A small sound classifier, trained from scratch: trained on Morse code for random letters and digits, with fading, noise and interfering tones.
Rows from block 2 of a small sound classifier, named by matrix and row number. Rows with one number belong to one neuron. Each number is 50 + 15 x the weight over its row's rms, rounded and kept within 0 to 99. All counts start at 0. After the name is the row's rms in percent of the matrix's.
Before each neuron's rows are labels from the 100 clips, of 14976, where the neuron reaches its largest size: "responds to" is what is common among them; "loudest" is the band of the loudest frequency at the time of the peak. Only what is clearly more common there than usual is listed. The data: Morse code for random letters and digits, with fading, noise and interfering tones. In brackets: how many of the 100, against the usual share in percent.
# gate: MLP gate (model.blocks.2.mlp.gate.weight, 512x192), inputs 0-47
# fc1: MLP up (model.blocks.2.mlp.fc1.weight, 512x192), inputs 0-47
# fc2: MLP down (model.blocks.2.mlp.fc2.weight, 192x512, transposed), outputs 0-47

responds to: reverberation (66 vs 14.9); clipping (25 vs 8)
loudest: 500 to 1000 Hz (65 vs 34.3)
gate.351 102:56 50 24 24 57 50 29 53 70 59 68 56 69 55 15 64 29 61 48 31 37 61 69 46 40 43 78 45 50 50 34 61 39 37 28 44 31 66 54 28 19 65 47 37 43 53 52 13
fc1.351 099:50 36 43 29 70 66 41 60 48 64 66 64 68 29 42 50 43 75 41 38 45 84 49 62 49 47 55 04 64 69 55 67 53 36 37 61 38 77 59 23 34 45 41 39 56 71 54 51
fc2.351 106:50 56 72 65 56 62 75 72 39 61 42 37 34 99 46 39 48 39 44 66 61 11 35 33 82 63 38 51 45 44 47 52 56 27 58 73 30 54 20 27 29 68 57 61 35 56 47 64

responds to: fading (91 vs 29.7)
loudest: 500 to 1000 Hz (65 vs 34.3)
gate.5 108:33 54 31 48 62 37 43 35 57 53 57 76 51 66 34 54 34 45 41 47 53 82 32 50 44 53 57 76 53 62 36 33 18 17 43 32 59 66 35 33 31 62 60 49 81 18 52 32
fc1.5 090:40 81 36 56 52 70 29 54 53 29 38 59 41 66 23 44 65 40 50 32 75 50 30 60 40 48 58 26 44 67 54 52 63 62 42 70 19 40 47 43 56 67 43 48 70 41 51 47
fc2.5 103:36 54 62 59 62 26 53 54 51 71 50 42 61 53 21 40 12 56 33 39 35 87 46 60 42 63 51 36 38 33 73 17 70 48 82 61 60 50 68 50 50 55 55 37 44 56 49 52

responds to: tone: low (60 vs 33.1); reverberation (56 vs 14.9); pink noise (41 vs 20.1); clipping (37 vs 8)
loudest: 250 to 500 Hz (33 vs 13.3)
gate.497 107:45 51 38 57 42 79 54 47 62 70 43 60 41 63 59 58 48 57 34 37 84 60 55 68 41 66 49 40 56 39 39 62 32 14 60 63 45 32 24 40 54 60 79 55 69 39 72 35
fc1.497 093:48 88 36 70 60 35 42 60 49 39 21 31 65 46 37 38 42 50 43 61 45 70 51 39 26 62 60 71 52 39 38 44 36 45 72 56 45 65 74 44 27 68 44 41 32 40 38 65
fc2.497 104:68 60 43 62 49 73 61 60 34 54 56 34 49 61 28 51 54 48 68 60 56 21 45 40 34 41 54 34 74 68 39 50 35 62 50 47 26 41 49 42 61 71 33 59 67 55 52 51

responds to: fading (81 vs 29.7)
loudest: 500 to 1000 Hz (63 vs 34.3)
gate.370 097:62 35 70 41 63 50 60 38 82 36 61 51 49 55 44 65 40 56 60 59 65 67 62 51 57 90 05 54 61 23 46 46 26 74 61 64 68 41 53 53 14 37 49 17 54 50 34 16
fc1.370 093:54 77 76 53 51 56 49 63 47 72 45 28 80 45 56 11 52 53 57 40 47 25 66 45 32 33 62 66 44 44 43 68 52 58 26 38 37 71 61 61 48 45 35 43 46 58 60 79
fc2.370 118:59 68 41 81 46 46 67 34 66 54 61 42 42 25 31 54 61 50 42 58 67 40 46 73 57 56 56 46 54 77 65 42 62 20 50 40 32 52 30 48 70 61 30 59 58 35 71 43

responds to: tone: low (63 vs 33.1)
loudest: 250 to 500 Hz (31 vs 13.3)
gate.406 104:46 46 52 36 42 51 39 58 56 41 36 68 57 76 58 47 39 37 71 31 23 50 67 99 35 41 68 40 55 46 36 34 39 52 02 28 50 45 42 68 48 72 50 61 49 53 63 70
fc1.406 110:46 45 50 59 72 74 44 65 59 36 52 54 59 92 64 31 77 42 56 74 22 56 46 37 30 44 55 70 55 35 54 45 64 36 38 40 67 45 59 62 47 51 56 54 66 52 54 41
fc2.406 108:37 54 50 51 55 42 63 51 50 46 37 78 55 33 73 59 56 63 27 75 30 71 57 45 75 61 76 50 39 49 51 66 57 14 79 55 39 41 55 57 63 32 38 42 60 54 50 62

responds to: reverberation (63 vs 14.9)
loudest: 500 to 1000 Hz (60 vs 34.3)
gate.17 116:66 49 40 49 57 58 35 49 49 75 61 67 52 48 69 49 54 55 42 48 48 40 55 57 71 40 54 60 36 34 32 25 69 63 49 55 66 70 29 66 67 43 38 33 21 78 78 38
fc1.17 102:68 25 72 17 44 66 73 49 53 42 43 39 31 57 55 35 34 65 47 42 39 59 60 39 41 72 37 48 60 61 66 72 25 57 27 53 82 42 40 29 63 37 53 35 49 51 49 80
fc2.17 110:77 69 52 65 58 54 44 58 28 90 67 44 82 43 33 33 47 38 54 40 27 33 97 35 42 43 47 62 38 30 45 41 69 49 53 79 57 87 32 71 28 62 54 50 50 53 37 54

responds to: clipping (54 vs 8)
loudest: 500 to 1000 Hz (72 vs 34.3)
gate.405 098:41 73 71 60 71 57 66 51 50 48 55 65 35 53 55 58 47 54 48 61 35 68 52 33 55 45 48 44 39 51 60 70 30 61 44 54 35 37 68 52 58 67 52 58 37 45 92 45
fc1.405 103:33 37 68 48 65 61 54 50 49 41 33 59 31 52 64 42 62 57 29 45 56 27 53 53 69 55 26 58 41 41 55 86 16 23 41 47 65 57 32 27 42 40 52 45 54 79 91 31
fc2.405 088:34 24 77 56 43 66 59 20 43 48 45 43 44 49 46 50 54 35 38 35 29 49 74 56 56 37 25 56 41 59 56 49 49 51 48 43 64 41 49 34 44 35 63 20 30 41 86 37

responds to: reverberation (51 vs 14.9)
loudest: 500 to 1000 Hz (60 vs 34.3)
gate.476 114:70 65 70 83 56 45 58 55 20 24 48 48 65 73 57 64 41 46 54 50 42 35 50 61 63 38 48 91 44 78 53 48 62 33 57 49 74 66 43 44 40 61 42 63 80 56 48 20
fc1.476 099:51 45 57 58 43 34 36 52 46 52 79 64 45 81 21 72 43 44 35 34 34 52 42 46 34 51 06 61 60 32 47 37 67 46 38 59 30 55 71 29 63 49 46 31 56 22 50 62
fc2.476 101:69 49 21 42 57 38 44 18 49 50 62 50 71 58 51 59 76 64 61 21 17 46 63 67 48 71 54 42 69 57 51 34 57 53 70 51 55 48 65 68 35 45 42 42 39 39 58 64

responds to: clipping (41 vs 8)
loudest: 500 to 1000 Hz (69 vs 34.3)
gate.383 101:32 41 37 52 37 69 62 57 27 16 40 49 51 59 55 71 62 58 39 54 43 71 46 32 28 27 70 63 69 69 28 22 35 31 58 36 49 61 57 39 50 34 52 65 36 52 49 59
fc1.383 101:50 60 57 63 53 41 40 46 51 50 47 50 38 62 45 48 52 79 65 62 49 45 40 16 39 63 65 71 67 58 29 19 54 13 21 68 42 58 56 66 07 83 49 46 48 52 58 53
fc2.383 084:39 43 40 53 50 41 92 24 68 59 54 58 54 39 19 58 49 48 58 65 65 32 64 46 49 72 71 42 41 64 63 33 47 43 62 56 39 56 63 58 63 70 33 62 85 43 59 45

responds to: fading (61 vs 29.7)
loudest: 500 to 1000 Hz (62 vs 34.3)
gate.11 101:47 30 54 36 56 52 32 40 48 54 53 53 36 23 64 71 28 44 40 69 67 65 49 68 37 46 55 71 45 32 57 28 68 66 49 72 47 39 23 37 49 58 47 45 55 80 54 47
fc1.11 095:45 59 50 58 18 53 41 61 55 73 67 11 63 53 38 35 46 60 23 42 56 65 53 45 45 62 39 35 57 66 60 54 49 62 52 45 52 60 63 19 23 38 36 51 64 39 47 57
fc2.11 094:54 56 63 46 41 45 61 80 50 40 50 54 49 38 57 68 56 58 22 99 79 62 44 47 53 55 82 25 26 56 54 77 38 43 23 65 30 54 39 49 36 41 57 55 54 66 55 69

responds to: speed: slow (60 vs 33.1)
loudest: 250 to 500 Hz (34 vs 13.3)
gate.315 103:19 21 38 40 36 78 46 60 48 40 63 38 32 70 60 70 53 64 44 63 31 35 66 55 40 52 69 38 68 52 34 39 47 47 71 47 72 64 30 54 36 40 20 68 48 35 58 69
fc1.315 094:43 32 38 67 40 47 41 47 40 50 63 27 79 68 64 62 40 74 62 71 71 63 53 38 58 51 33 19 69 54 50 46 66 41 72 72 76 41 51 47 27 55 56 50 79 49 33 52
fc2.315 104:44 48 70 32 53 41 30 43 36 51 45 47 56 50 62 45 26 39 55 32 43 63 47 48 50 40 23 61 47 21 44 68 57 74 43 52 60 45 75 44 45 33 76 32 30 56 30 47

responds to: quiet level (91 vs 29.1); fading (73 vs 29.7); reverberation (38 vs 14.9)
loudest: 250 to 500 Hz (31 vs 13.3)
gate.121 108:53 65 48 59 49 58 60 57 74 50 36 40 61 51 72 30 68 56 72 63 68 60 19 80 24 50 49 78 37 59 56 39 80 56 83 47 50 62 13 60 75 28 20 69 36 44 31 63
fc1.121 106:55 55 74 52 17 56 39 41 38 30 48 79 47 74 45 34 16 32 49 37 47 60 30 51 57 52 45 63 22 54 62 61 25 55 31 65 38 08 21 24 49 60 56 32 76 60 56 29
fc2.121 108:30 35 44 42 69 45 10 44 68 51 55 20 46 31 36 49 56 64 64 32 36 50 61 34 44 54 23 87 60 49 59 44 47 56 58 41 50 37 51 40 86 51 70 38 28 55 48 73

responds to: speed: slow (73 vs 33.1); fading (63 vs 29.7)
loudest: 500 to 1000 Hz (61 vs 34.3)
gate.336 100:86 52 45 44 32 71 28 42 99 61 47 78 61 59 46 52 60 44 37 56 36 51 37 46 52 55 46 53 33 56 39 44 46 63 33 77 52 37 41 28 54 42 23 66 68 31 31 72
fc1.336 099:51 41 81 58 43 23 56 49 51 84 67 59 64 26 59 50 53 49 46 48 41 50 47 58 49 46 58 59 38 42 42 49 23 45 47 49 58 69 55 55 41 70 59 63 55 28 56 64
fc2.336 109:53 54 32 48 48 55 57 58 45 30 55 73 40 65 91 40 66 49 15 54 39 57 78 61 39 58 30 11 42 54 27 71 40 60 33 43 45 69 50 59 46 40 26 57 33 54 43 32

responds to: speed: slow (63 vs 33.1)
loudest: 500 to 1000 Hz (79 vs 34.3)
gate.409 106:52 37 17 44 55 23 49 42 24 58 45 31 47 77 36 46 62 60 54 58 63 50 51 44 71 59 56 13 52 38 62 71 64 56 43 67 33 62 33 59 77 25 62 53 60 35 58 87
fc1.409 104:45 64 66 58 51 60 54 38 61 57 52 51 40 53 60 67 37 23 28 42 44 51 17 48 45 68 46 47 51 69 46 37 57 63 63 61 75 47 56 35 48 53 51 67 52 59 56 68
fc2.409 102:42 50 52 51 68 53 56 35 55 12 83 82 45 42 41 73 72 57 38 56 42 63 47 39 40 54 52 25 65 57 59 49 49 64 20 50 42 49 65 89 48 51 58 65 44 52 59 43

responds to: quiet level (98 vs 29.1)
loudest: 2000 to 4000 Hz (34 vs 7.9)
gate.265 098:62 44 61 24 82 36 36 69 58 62 29 48 34 76 67 36 34 27 28 44 21 30 58 42 45 72 52 35 52 46 52 64 07 60 27 54 78 22 51 30 49 58 35 45 40 54 61 53
fc1.265 098:26 26 85 58 57 54 25 67 80 50 45 71 49 61 35 09 47 41 69 45 37 44 76 49 62 50 58 47 62 46 55 35 39 85 24 52 54 42 60 54 41 45 34 34 39 50 43 53
fc2.265 102:49 55 49 59 40 50 56 49 70 44 37 64 34 51 63 60 67 56 64 75 27 56 69 26 67 44 76 51 36 46 38 61 63 26 60 85 34 26 61 60 35 49 52 66 69 49 43 51

responds to: speed: slow (71 vs 33.1)
loudest: 500 to 1000 Hz (61 vs 34.3)
gate.350 089:37 61 40 63 34 53 77 43 54 49 48 34 60 72 66 28 68 36 60 58 52 60 35 26 53 42 61 85 81 49 63 47 53 71 45 49 62 61 29 33 45 29 23 73 61 56 17 60
fc1.350 101:27 46 24 40 38 55 54 55 68 53 44 41 52 34 38 71 33 55 50 67 59 42 56 53 28 49 62 34 64 44 58 27 61 37 61 56 67 55 78 72 44 56 46 60 41 60 91 46
fc2.350 100:70 41 43 62 45 42 60 68 34 27 55 64 44 72 87 34 41 48 34 67 68 57 44 58 41 58 36 43 44 41 39 66 47 62 29 53 49 59 34 61 36 60 51 43 49 60 62 39

responds to: tone: high (62 vs 33.9)
loudest: 1000 to 2000 Hz (54 vs 17)
gate.44 097:50 57 57 51 40 23 42 49 93 40 56 84 51 52 52 55 33 39 38 43 40 60 57 56 45 41 55 28 43 37 56 62 55 50 38 36 47 51 47 48 00 56 28 35 50 36 43 17
fc1.44 092:24 35 35 69 37 44 41 50 38 24 52 50 42 53 96 62 55 63 60 40 35 49 40 66 34 55 54 43 45 27 59 55 27 36 52 46 22 62 42 53 70 41 60 46 72 45 37 67
fc2.44 110:56 45 59 60 45 54 42 47 68 72 63 53 39 15 10 66 61 47 59 45 38 31 65 46 59 55 54 76 58 63 83 43 54 23 71 45 32 41 30 53 54 57 38 69 73 46 67 35

responds to: quiet level (81 vs 29.1)
loudest: 500 to 1000 Hz (63 vs 34.3)
gate.158 113:71 50 56 54 11 47 48 59 47 58 63 36 38 40 42 42 49 44 29 40 44 64 53 29 55 26 40 54 44 59 52 56 61 63 52 64 45 53 26 45 51 45 44 66 81 49 20 70
fc1.158 105:66 58 72 83 40 58 48 54 47 59 56 56 55 59 79 29 69 29 53 87 65 50 33 60 38 60 48 41 45 60 77 54 66 43 41 78 48 80 47 63 64 56 70 56 41 54 47 80
fc2.158 118:55 46 40 67 55 35 56 50 65 54 56 70 36 65 82 43 54 11 51 58 58 70 57 69 35 50 29 46 37 31 46 60 49 71 42 32 62 74 44 47 46 43 33 35 63 61 49 47

responds to: tone: low (68 vs 33.1)
loudest: 500 to 1000 Hz (65 vs 34.3)
gate.30 094:53 44 61 60 64 73 60 58 75 43 17 36 41 48 43 39 71 41 57 27 42 47 67 65 50 59 56 45 49 47 43 57 42 64 27 76 54 73 38 50 36 24 39 74 19 43 52 88
fc1.30 098:47 30 47 33 53 13 61 41 18 38 55 72 57 53 47 71 31 47 43 43 86 51 40 63 27 26 68 46 66 45 63 42 72 51 87 59 32 38 67 66 78 59 71 40 47 64 48 55
fc2.30 105:82 61 43 71 44 64 42 57 44 69 59 47 35 45 41 37 56 47 75 30 48 19 37 61 35 64 31 47 65 65 57 39 31 36 21 33 51 46 23 28 55 58 32 60 54 45 65 57

responds to: reverberation (38 vs 14.9)
loudest: 2000 to 4000 Hz (26 vs 7.9)
gate.269 099:47 55 29 70 47 30 95 60 55 45 51 56 44 69 50 75 44 43 46 45 67 44 48 52 35 71 74 32 76 64 57 24 80 21 71 53 35 75 49 59 53 52 61 40 21 62 40 53
fc1.269 101:54 58 07 63 47 25 59 28 54 43 41 34 51 46 36 71 56 44 48 48 70 45 56 66 29 19 64 36 85 53 65 57 68 44 68 56 37 79 56 70 37 57 28 64 50 47 21 59
fc2.269 102:60 52 49 40 45 67 58 58 39 67 47 63 57 84 62 30 37 48 51 36 48 32 62 68 48 35 27 56 54 33 53 56 47 36 52 66 57 68 47 62 45 21 39 55 58 14 35 46

responds to: speed: slow (67 vs 33.1); fading (64 vs 29.7)
loudest: 500 to 1000 Hz (61 vs 34.3)
gate.104 094:43 47 50 46 63 58 53 30 51 41 67 66 60 17 55 58 58 36 84 51 27 40 76 47 50 43 46 41 59 35 48 49 44 29 68 72 54 35 20 57 47 38 46 64 19 24 65 36
fc1.104 101:33 25 38 43 46 70 66 52 41 66 48 79 40 44 48 51 33 63 43 69 34 35 42 63 63 47 61 30 61 62 48 27 53 42 46 66 64 26 72 68 30 93 67 39 70 51 77 39
fc2.104 101:70 44 46 57 52 33 61 70 36 28 37 70 48 70 73 58 44 44 32 63 79 77 48 59 42 68 53 26 44 52 38 48 54 68 54 62 51 66 74 63 32 48 40 48 58 63 59 34

responds to: speed: slow (70 vs 33.1)
loudest: 500 to 1000 Hz (64 vs 34.3)
gate.292 103:70 18 58 32 50 61 66 61 55 48 69 39 40 47 19 29 77 45 45 44 43 63 67 47 41 79 30 72 62 58 49 64 38 66 20 44 31 44 56 42 49 20 64 46 29 63 36 62
fc1.292 109:31 62 50 71 50 39 51 34 54 37 67 38 45 63 52 70 51 43 22 48 49 26 56 64 62 44 54 43 78 37 64 38 54 29 84 36 48 53 50 35 63 72 24 37 44 45 43 35
fc2.292 108:49 51 39 49 44 67 63 29 39 66 60 51 09 61 36 49 65 24 61 51 54 41 53 45 68 52 27 60 19 74 42 24 50 24 66 42 60 42 48 61 65 53 55 70 51 43 62 57

responds to: tone: low (62 vs 33.1); clipping (31 vs 8)
loudest: 500 to 1000 Hz (68 vs 34.3)
gate.107 105:41 52 40 74 29 61 54 67 62 61 40 35 44 39 36 69 23 51 53 18 45 34 53 38 63 42 66 30 54 49 61 35 62 68 31 61 61 54 35 46 44 76 50 44 49 59 64 52
fc1.107 098:56 61 54 48 41 51 74 45 32 65 27 77 49 34 45 42 48 60 40 56 69 51 77 20 50 31 63 48 65 54 11 32 62 55 51 56 55 63 44 60 64 51 44 57 18 30 34 38
fc2.107 089:44 58 51 53 55 36 49 34 60 38 34 82 66 17 34 82 44 54 56 54 56 36 55 27 55 61 45 43 54 42 37 46 29 51 72 56 38 53 54 49 52 74 60 42 23 75 41 59

responds to: tone: low (74 vs 33.1); reverberation (38 vs 14.9)
loudest: 250 to 500 Hz (39 vs 13.3)
gate.495 102:38 64 41 69 62 28 48 27 48 56 38 31 51 53 49 64 43 41 64 39 44 65 61 65 39 34 35 60 41 43 60 17 44 66 59 44 52 53 60 40 69 46 55 86 27 37 57 63
fc1.495 095:64 32 57 24 56 53 24 62 17 49 39 58 42 68 57 51 54 45 39 62 47 65 41 31 36 50 27 45 46 47 61 54 69 24 46 53 57 78 66 47 40 17 55 61 69 39 59 57
fc2.495 089:45 39 52 45 60 37 67 57 14 47 24 55 54 37 60 52 14 63 43 72 41 23 60 37 45 51 37 51 48 35 77 55 57 39 38 40 26 51 43 45 17 23 46 61 63 38 36 48

responds to: tone: high (70 vs 33.9); clipping (31 vs 8)
loudest: 500 to 1000 Hz (85 vs 34.3)
gate.245 108:55 36 74 47 51 15 43 55 51 65 43 63 48 56 49 72 35 45 28 77 46 66 52 50 58 38 17 58 76 30 44 39 66 45 66 27 56 46 62 40 55 51 42 66 65 34 87 61
fc1.245 091:38 27 68 56 31 79 33 43 45 53 58 48 58 18 59 55 44 35 71 60 67 35 13 65 40 44 31 59 70 36 41 44 63 50 45 28 29 73 46 47 55 20 55 61 26 40 63 35
fc2.245 096:46 86 41 34 42 66 34 60 29 45 68 63 71 38 55 55 51 66 56 54 38 38 46 58 63 02 31 23 68 51 28 49 55 61 36 46 26 55 82 49 64 82 57 45 30 35 62 61

responds to: fading (80 vs 29.7)
loudest: 500 to 1000 Hz (61 vs 34.3)
gate.505 105:46 41 54 46 90 33 55 58 48 68 50 76 48 74 54 40 49 38 48 34 24 63 47 47 36 60 18 54 80 56 55 51 57 51 23 41 67 36 57 39 50 46 39 33 32 41 39 42
fc1.505 098:44 66 31 62 55 34 35 45 62 73 53 37 73 55 32 30 38 42 45 46 42 56 50 23 36 54 51 55 65 57 50 24 28 55 56 45 73 27 23 61 32 88 52 32 32 41 47 34
fc2.505 104:44 45 54 59 40 58 33 39 83 18 48 69 55 40 56 46 46 49 47 37 31 78 57 32 56 59 11 49 59 31 56 60 48 73 90 56 34 60 54 32 74 44 53 26 46 55 73 55

responds to: speed: slow (62 vs 33.1)
loudest: 500 to 1000 Hz (60 vs 34.3)
gate.18 088:33 31 71 46 61 37 52 73 50 45 35 57 38 59 60 75 77 25 58 68 44 50 67 67 39 60 36 42 33 46 61 53 57 74 31 72 60 30 63 41 66 31 37 51 79 67 68 72
fc1.18 097:65 57 48 17 40 66 41 66 43 31 51 31 48 52 64 66 36 41 69 57 45 60 35 26 40 47 25 75 60 52 57 60 65 60 41 50 60 30 49 60 83 40 75 64 51 40 46 54
fc2.18 086:55 75 58 40 54 54 92 49 34 62 40 46 57 37 46 49 22 45 39 45 53 26 60 71 59 35 62 37 44 70 57 62 38 26 51 45 53 56 40 52 49 56 17 22 41 47 46 55

responds to: reverberation (73 vs 14.9); clipping (28 vs 8)
loudest: 500 to 1000 Hz (67 vs 34.3)
gate.438 095:06 51 33 37 46 82 68 55 32 35 56 17 58 52 48 48 41 43 49 37 67 20 60 49 31 26 53 32 61 47 59 22 27 47 58 51 31 46 46 43 46 30 38 87 44 62 42 46
fc1.438 095:33 75 24 55 56 58 68 37 37 59 40 24 69 20 61 71 84 45 57 49 99 38 47 40 64 57 47 44 50 46 62 33 38 64 59 44 52 47 61 36 65 43 62 59 44 36 36 69
fc2.438 087:49 27 36 49 53 59 40 53 65 58 42 93 56 56 24 16 57 47 66 28 32 69 43 65 35 61 55 74 62 36 29 48 37 48 31 45 52 78 58 66 50 43 65 24 52 33 55 34

responds to: fading (78 vs 29.7); speed: slow (70 vs 33.1)
loudest: 500 to 1000 Hz (68 vs 34.3)
gate.119 102:46 37 32 50 52 32 56 57 81 26 61 59 36 75 29 33 50 28 52 33 46 69 40 56 52 35 38 84 41 33 66 48 30 63 54 54 42 62 17 47 32 43 58 40 34 46 39 46
fc1.119 099:40 59 35 17 69 56 28 50 65 63 36 64 55 52 54 56 48 39 60 57 77 55 38 69 76 62 37 59 08 28 32 65 31 55 34 56 78 43 49 41 46 71 38 32 62 58 65 35
fc2.119 105:30 39 52 37 49 51 21 45 33 38 65 37 48 70 41 53 57 57 41 20 48 49 61 38 19 60 39 59 58 52 43 44 63 93 53 47 75 55 71 55 60 38 53 41 28 61 47 43

responds to: fading (66 vs 29.7); reverberation (49 vs 14.9)
loudest: 500 to 1000 Hz (68 vs 34.3)
gate.254 097:31 59 55 56 34 74 58 49 17 45 48 62 33 87 54 57 30 51 52 24 38 64 26 30 53 65 42 38 61 81 55 51 37 50 62 27 45 28 52 29 43 59 39 45 61 69 25 52
fc1.254 114:54 50 34 43 32 73 51 09 36 57 56 23 56 68 66 87 43 45 48 70 60 42 30 68 52 54 54 37 67 56 45 38 41 60 66 43 57 56 58 42 25 57 33 35 47 49 43 53
fc2.254 108:26 48 70 49 57 28 32 45 43 20 54 37 53 36 79 32 82 31 75 35 60 56 49 25 37 36 57 50 37 25 25 50 48 69 49 33 73 89 57 70 53 41 70 54 52 40 46 56

responds to: reverberation (88 vs 14.9); clipping (32 vs 8)
loudest: 500 to 1000 Hz (61 vs 34.3)
gate.229 101:28 20 23 69 63 35 35 29 24 61 58 69 30 27 46 52 50 32 31 61 61 36 31 55 35 33 53 39 47 38 65 58 17 67 23 83 62 48 53 52 65 46 40 70 48 51 44 45
fc1.229 100:45 33 35 75 77 68 33 48 66 49 53 49 37 66 62 23 48 57 61 48 42 61 68 65 66 57 53 34 29 69 37 62 24 79 59 20 39 38 46 47 34 57 58 62 45 47 68 48
fc2.229 106:72 70 61 47 54 81 43 60 53 60 41 37 61 62 20 79 68 53 52 50 33 28 75 69 52 38 82 72 50 88 44 54 51 70 40 67 58 67 47 72 39 31 26 59 38 63 44 37

responds to: clipping (75 vs 8)
loudest: 500 to 1000 Hz (76 vs 34.3)
gate.319 099:61 51 64 15 46 44 47 61 60 78 59 44 72 63 72 58 45 53 66 74 64 37 72 53 51 74 42 73 74 50 35 59 54 57 62 47 54 54 30 50 63 44 49 66 22 38 64 49
fc1.319 100:57 40 54 43 49 60 83 35 74 48 42 68 46 39 63 54 69 31 54 47 41 48 57 29 35 33 49 75 51 61 58 49 67 55 43 40 69 45 38 29 48 56 76 48 50 38 43 30
fc2.319 094:73 76 41 56 71 70 46 74 42 33 65 64 53 79 65 52 85 29 64 44 00 70 63 25 16 57 70 55 51 38 59 38 40 62 54 58 37 84 66 46 48 46 37 58 57 56 40 48

responds to: speed: slow (60 vs 33.1); clipping (28 vs 8)
loudest: 500 to 1000 Hz (83 vs 34.3)
gate.184 097:54 35 50 61 68 53 54 36 74 39 60 72 69 71 38 57 70 37 74 53 66 36 37 53 55 67 32 88 37 49 52 57 46 42 51 63 46 37 11 43 81 58 52 38 62 74 54 26
fc1.184 095:39 70 59 47 18 37 62 57 32 48 36 46 62 15 51 36 21 73 39 65 32 37 57 71 59 76 53 34 62 67 44 21 55 27 31 41 39 57 82 48 29 52 59 28 48 11 65 46
fc2.184 102:70 57 54 71 53 45 87 70 50 36 49 72 43 57 67 46 74 55 42 83 58 61 42 70 60 51 73 43 33 52 38 59 48 29 29 62 34 68 47 62 22 65 38 49 53 74 57 50

responds to: reverberation (49 vs 14.9)
loudest: 500 to 1000 Hz (60 vs 34.3)
gate.307 091:40 34 54 38 23 52 27 36 39 69 55 56 51 31 35 66 54 69 45 73 74 63 56 46 35 60 42 40 49 24 56 46 64 68 53 45 42 26 51 39 58 26 27 34 39 53 39 60
fc1.307 102:54 60 46 44 17 39 50 45 32 38 59 71 58 55 44 57 41 61 33 54 40 67 51 36 33 70 73 47 56 73 25 64 43 28 62 43 53 88 70 48 51 38 67 36 55 59 69 48
fc2.307 110:59 50 55 66 46 54 63 74 46 55 52 38 45 44 67 19 67 66 36 60 76 29 29 49 66 51 41 48 37 59 80 27 74 53 48 56 24 67 45 60 56 65 61 59 31 34 40 44

responds to: fading (99 vs 29.7); speed: slow (60 vs 33.1)
loudest: 500 to 1000 Hz (62 vs 34.3)
gate.262 093:25 35 63 68 41 47 44 45 47 43 14 44 58 56 54 46 67 62 48 49 58 36 53 37 35 69 25 76 74 53 32 38 51 37 34 34 39 61 59 48 37 34 64 33 37 48 53 42
fc1.262 103:56 37 66 46 44 31 68 49 45 55 47 59 52 29 33 28 49 65 50 42 47 24 55 75 65 32 57 63 55 51 70 73 75 54 31 60 17 26 66 46 55 62 59 56 41 38 59 66
fc2.262 097:61 71 53 56 46 39 52 48 38 35 62 64 55 35 69 52 65 52 36 47 89 41 60 50 50 64 77 42 33 49 36 43 61 33 35 58 58 58 58 48 50 62 37 67 39 46 34 33

responds to: quiet level (85 vs 29.1); fading (62 vs 29.7)
loudest: 4000 to 8000 Hz (27 vs 6.3)
gate.163 096:32 58 68 34 32 69 27 27 49 29 39 46 35 81 38 46 67 43 48 48 29 11 66 42 62 41 39 34 50 57 88 40 50 45 46 62 54 46 44 61 34 75 64 55 66 51 72 51
fc1.163 095:37 24 59 44 64 47 39 48 67 26 53 58 34 66 49 65 53 64 53 49 39 61 50 65 48 80 63 44 83 28 61 41 42 73 41 52 60 31 50 39 25 45 26 35 51 56 46 48
fc2.163 113:51 55 47 47 59 57 50 70 62 28 32 54 46 62 60 67 59 55 47 69 28 70 51 42 54 61 75 55 43 36 33 73 36 63 57 60 53 34 78 51 59 55 49 43 33 72 30 53